config.yaml
train_examples: 295000
image_size: 64
crop_scale_min: 0.8
horizontal_flip: true
activation: "silu"
pixel_unshuffle: 2
beta1: 0.9
warmup_steps: 2740
weight_decay: 0.1
Rows from block 7 of a small segmentation model, named by matrix and row number. Rows with one number belong to one channel. Each number is 500 + 40 x the weight over its row's rms, rounded and kept within 0 to 999. All counts start at 0. Numbers have three digits each.
Before each channel's rows are labels from the 100 images, of 14848, where the channel reaches its highest value: "peak at" is the part of the image that holds the peak. Only what is clearly more common there than usual is listed. The data: dashed paths with two dots that lie on the same path or on different ones.
# convs0: first 3x3 conv (model.mid.1.convs.0.weight, 128x128x3x3, standardized in use, each kernel summed), inputs 0-63
# convs1: second 3x3 conv (model.mid.1.convs.1.weight, 128x128x3x3, standardized in use, transposed, each kernel summed), outputs 0-63

peak at: centre; bottom centre
convs0.0:485537569559553501491528444605519471521525514478562489512486517523490469517520510496512508446499495498453516534499541491438562454481457524531449483473512497466514463433439510425441498464532540
convs1.0:436474529510535419469496572436472546519499488534458544468520479482453524518475515488503577512426497578450500496495504507557496528456519534570498450474489505521432461615516477386525491468513503

peak at: bottom right
convs0.16:603535421470489555477578495413472553456543395544477507463497423557538543505519477527509488554423506483478441497575511500490487554535491493503501464515507511518398505514495517534476500507443438
convs1.16:521520568561546524508520492424428562481563462431504488408523487456498471547452540485506534524532493469462476498500505493471494538509575545563474433472511555485482528467486497439559420482485448

peak at: top centre; top left
convs0.112:496485441486541520545492506513461509555486581513542536478520527498542490440599402518469504489553489528459459579506501414548521446562482494496465498428491466484524532473456466484480527497544508
convs1.112:506527440466523544508520413426516447489405462496513488512574537521466519531477540554489447548567524469505533457473554539523539531490516546504475537451523475497478503531382500552480495487461492

peak at: middle left
convs0.87:532546487462515509430420498526454525499400425444498503517403495525447482464529577498489530539477482515512593546507531551490550484550549515536502527524524493501534438523554479520481579547509518
convs1.87:527510516524492553469455507477500529495443563486470469502497494573543433540474511535500496517532481474462488526473486534528526460509477480503492482560566494475543526483480566444488522537461475

peak at: bottom right
convs0.122:475507451536526482528515554529446496503523485530457410420575436485515479495454450424538480472512439550552413482375502376476475460525522496503506511484499551543531505524383495471455473509506509
convs1.122:497526493430485515466478514560511474498524526515523546502478484508539475471484470549493520489451460572423470558503527480453490527494447435436435527546551540486573523405551477463475503534515557

peak at: middle left
convs0.116:464463448545493524518417542478480539536541472527571526552444534474503495509419477520496472549434557513545481516601532518524536478521535439555511516510546509503481488554468395516468531486388563
convs1.116:415471496430529554464506462452411535499526524457487443540417509513428568567483565507463572470468494466517561494508511502493480498560537415425500535491545526555476543448514479549444502486578455

peak at: middle right; bottom right
convs0.121:438521463677494506501396456470480515478501395503509502550535494501516465520461448425486481540494483593491452512533520506480503465517518516591487487484465497498435452536428401532513542487485552
convs1.121:465529506435488488492526492500471473578424433521498531519484541457461570513549576523469547522485515555467587471518518520524429470506473420436469563530505549548435477487523452495491499450547491

peak at: centre; middle right
convs0.12:456570521499527493561444548553538480484533535517479496565477538522466566454564492556573523560606505540497569534542491490483584456476514414530512519495462517551455525506608450539499527498531486
convs1.12:426439513491511524507518470481488509498542502477517490451480482484492509527481485519504401523556544433449424493436492457427534502524467494485437480586474576501509497479518413498478500502491487

peak at: bottom right
convs0.32:508538595433523507472517448430515459490496562499504520484525497493477514522475490475469499494526503538508470520406488588571494554521533541385492519469504479446531459472517556480434446505497490
convs1.32:520512460515495475500542554532520461517488470519448483557530469515534506485540413566491468503572539528552493503452493559549506488454450490448533503512449435505497518562495548532449548507498525

peak at: bottom left
convs0.70:502517472523464517547496596421553475469513501527541484490510496556521492485508487476479548472408490482455481547449504527525511532468517515481460529489514481521464533514475531464552475495468512
convs1.70:494620555545495484471553578587438497522526510503514510483502512490545530475551502567488585573481491520497512475482509480470507529482491500524527514422546503500509499463524542384497463474524542

peak at: top right
convs0.59:478432476506518524570557485460534419508473541560494535408566481536518473522500520444471517488461474515459433483461544428520371532470517548472502534478513481523463515489466560422506504538468520
convs1.59:435442502446446478543513541509462541497502508513502497587528491509533486534468497529480505424488470511497498458489544600538541534514552525489507527525448497483472513488437513633474529532529488

peak at: bottom centre; middle right
convs0.41:533540532408502555482560429504471567473512521485544466434474512521526512471518523505479431557504553484462531522486445418512445560437403558500501477530518541440506542487539584488425403496485410
convs1.41:520549415455544494543505411471493512485498509509518484532437532509475524556516533444483509502488493493522501434575441459508553453582581533511531552469518486577513487496558480637518508495547374

peak at: top centre; top left
convs0.65:492476491512453511513519513420560445486531526476537550482494562549529485493531494445492563506525557498428457535405505478483537527484502476533447486493512508550503571565459517489532475527495498
convs1.65:470545562578494497502533545535434543525580521459531439494548509463539505521458497519501516598537517444484439382505507466512525527513564467519500490414494494462566435487508501424474457478515498

peak at: top centre
convs0.124:429535412527516537495431481544501513436491526468484582494412553480469521470569453511383485475476465534528570558571493553556494432537545575505525531509477521537568445505513459542496561504517460
convs1.124:495539571589503522559452531444426578540551534448484465525440499470546473558480515496461581554483572464479469493482484451504499432532541536550495441471450512516459452530478515450478523543507480

peak at: top right
convs0.42:581468513443490504478466472367485517452494555508569479516560555522519537552501572524499498532572464558450506513480523546468551446527498469539472494458491532476458471548555484482506554477483498
convs1.42:522465500485491536481562473500508472461469482451478524423547451470472542474481502497500476402509462492459509549492527481453516573495481492470438463576465601460477517468524471532509423547495518

peak at: middle right
convs0.2:494529519523532500496512462564544474511525492475512527502506464508478489487520486455496526444500500520524509552453503522460515490464500504481464484439509449428522466436441494513446452480511520
convs1.2:397536479499521457466521550476472438529472470531496525504491505476476473562494440566509525517497512518558491486476533539486471482457484487504534498485503497552407521553470513537478556469493509

peak at: middle left; centre
convs0.36:503553575479474515487555466469516506531500540494472539532462520507549463507421441513545534496558565582497519507515489575516524525435461383573514482488502482499514560529472522491423442494521497
convs1.36:518496472522442492540502443497502472517521495503401511489488492485530500504493447511476508548570548499551492500514528502532518519535462475499548495435478443536549458550480486563456517505486510

peak at: centre; middle right
convs0.61:438519550591507476490512584550534503449457454493591549581465533459505524508492490442426539539508516505517530554571514494519482479436507509515515541518460556483489510548563517493530472453495534
convs1.61:513511466418469525508464469582555513592447537592496492482478493530494535517591518563527538477465521564480550463482504511558581440507487468444460557513540493527487449505515511508400557530529511

peak at: top left
convs0.22:522587428421557489506518390522458481477437492522552515427576454517485510531546486494514488521460481513512491489494557479558515513512466492511499550524431462512522546544519558525453462500476495
convs1.22:528470552549494550546444472445464576505514529481447515577493478469471521526454526499472534448459535486463547499473475455468485482506487491528453477451430515502470477533500527502477521585498492

peak at: top centre
convs0.47:581570498461481481474545490504508490501558479482429435495442499547542531600471494567510436519534488570496513486479564566480523465533596492486522493489459494525495420521463526513510531456534556
convs1.47:478488564541522512448502484475471517514474486482500559418554478469508468457454525511460461468561514461478497560411539485482438528451412476487478426484472521382514489475468512409457462524425542

peak at: middle left
convs0.126:513491541550489523502500511481546457503495555450558495522489523534551484521473486450543550424491448499494489505470526550454496490474440478520398469440499448511599473455460508417465470488527529
convs1.126:489471541528511479512486594518528549470527449472479576518537500506471493454472512462529493491503422593454443454478478519508515528493503468517473434464473499501493449596589461434543428444482532

peak at: bottom left
convs0.33:478497629456497522496545405467542539507477571434481468475533483524512502519459540398475528457536567504479564567481479571525473523452491446564466467476507465472525494471520568483406447516530469
convs1.33:451466527522441511488437423468523457518499484520404602494544454481497456473436435527560496483519551509492513507509526523475445531502417408518517445493510506498484459515532558492458541510500539

peak at: centre; top centre
convs0.102:458538542587519446538441482577538507514434448427513482555511518454495513434577533431486576529548569519484486495536482536494531536466519497511477504508478510490485487531420402500474489540486552
convs1.102:429529579540532486433541563475413440473499473479489528471469499444529477528439464544463468623495485489475461533427529488476453532515456415483516494533503542475518471443474467453494488512497545

peak at: middle left; bottom left
convs0.50:512553525504532464482507493544496456483512491509479495492511400504489517497503512510497490515502503512630513528493488496526531500470476514477527467412500418440505503424506508648502487487498479
convs1.50:511511501498490462511538511492504472508472504504459520521493503487493514516528479484484502523527510456582510488507490526517526478479481534497533499458467448557422522589493503523496521504483476

peak at: top left
convs0.80:518474506545529458475423405521454516444476515482492496493508500473504492456509470463475463556485537536521496451566427508510530528499531569552503541519419480538483434505522484554509475475456487
convs1.80:535447476468481550493457381358475547548518486470437494519488514497447500517425570429540530427490522436465547494566487530501457500522529510514484508480511538542444514498525539494540457492501438

peak at: top centre
convs0.10:492453483453541510533493481450513526522562426482463497487477550498526522520510413479521510549452528492506482516484494463500466436485565515472527447472513555559458532502528531508454525490414529
convs1.10:539514507465520478502467560522484501484514513520488507533516521487552503570506482563494504462440503509561461492484501488508580493554537536480538480535485485559496496566469463642460556519562488

peak at: middle left
convs0.86:508435438493487533451469529493434584572504497526510506457505486472541416524403455482498488515570570492495434500488472492479554495532546416540519461477472478521486525503452467453454509493521525
convs1.86:442480500468489561461501487485445528478434538462513432500465504537504489570496530516467528485512474425549510474497529500480525504528527434500538504510537486512513542434464512661433507518506434

peak at: bottom right; middle right
convs0.49:521546537492531466489500487568502479474506508501477488481519425491490520490504509514498487514509489519605519494506485530567525475497498540509552460417497433457496474433469515596478474481504478
convs1.49:531490477515504464511529511470511477496491475508473492558513503472478511492502473468501476546505505463572522490523502539533487487497505528485528519466480453552449518573496519516513528505490480

peak at: top centre; top left
convs0.77:418534469453530483525519457495454477451474519543542590478546588491547515471562466526479476514510485446487537520528518547591549513550476542545510552508470501526471533503486441511452470544475525
convs1.77:463541609492486610514483465469502555488497525435439489435486476510468528479515515495494487524539520421501477505507473390408566540531522527511459447464427521503461522560465410490502437529448457

peak at: centre
convs0.99:556437471523554518543448510588488483502471481495504466521455542477510522470521498540558549526556504494451509530493537563466539497506514481512390415451483531513460508499495459480472600525554528
convs1.99:551510573542538481495492568514477507485541504474509524456505469470542524488519519530459554574518520482456481481424484473487548502491495517502455467546530537455505503518497467373463422502495530

peak at: top right; middle right
convs0.5:493563513488524517471525561506457550557548505551455443514484509498510499537460465490524439468462463538516447479417564533526581484566524443514518490544485489513484486581450506497440514498457510
convs1.5:481535575529533510451462528545476493450452546464531484431529487540550510551527521546479513457514472545480413482513469495539532476539561442483510458494582452493568444474487543488420522492546475

peak at: middle left
convs0.53:522527539515494494458489533577476517479516489474445508497541473513480507502544522555506471573488450503621506481535485524524493463473488544532556419502490457457567500449434512634508487493533470
convs1.53:542480483553528470517517493481527491484533452495512485566521526454449523468530504438494466545490524453533535454551508503559493475467521515482554537465494462518466480571467502479514480520457516

peak at: centre
convs0.37:444556565502527468510452502632440531521531526479510453462529506494508477439438505470559508466531515546570504575501515478546487478495536425464536506535487546508537478481426440531418487470527501
convs1.37:466511477482457482486491447556490483560546527593508557552455480516511494490500466502439495518457511558475575507507537476529503470498389366467468536489530474474588440459529479534427558549482533

peak at: bottom right; bottom centre
convs0.1:525536523473489476480518487476517491474541593542578542434561469525511446540493476520483494517440418492503493508389511565541370478466492541498490529500520468485493525489455533488444517506483508
convs1.1:445490432454501455498524451532503495536500500533551483454463460494525442491521471411513528369488498534484481498611524540508465509458518503486509490555474496482420505405529503486505487495536480

peak at: bottom left
convs0.60:502492485488525495539512470506523477481530528532478442470559511517522511508493448379495546485461489479470397503442485546563420520464553457478469479478507534485416482493514509439505489533482531
convs1.60:493518554500494495461516541580466441497503502511556512479545441480604498496505463578496480582536488454489480450418520492509507508500497435475461530548514509479574473393488503478396523522499530

peak at: top right
convs0.84:488509547485535554457516485571443538487495497531490400479570473441448473483417511456514405457472411524499492469431481523478502509529482508492524495524472522530521479578464512470443490484493471
convs1.84:489510522485492576532433401482524573533521529550485551514544518548499419488459489541536525499481515530474522475535457466456461486508482480513480497452570489494565514463554496485561541482493495

peak at: top centre; top right
convs0.97:481429484499528537448531519541455446454483561501479471513490458495468509521519481494464431406494506474489565515369483476488502474491530513516501435468487501512567485471538501513512535483541441
convs1.97:477557581536541540503492539431464498450566458406457532439534510454482504491452513523484457619559518445518464513470505482438519534507501543504498394449486481505477559567495456449547435476480469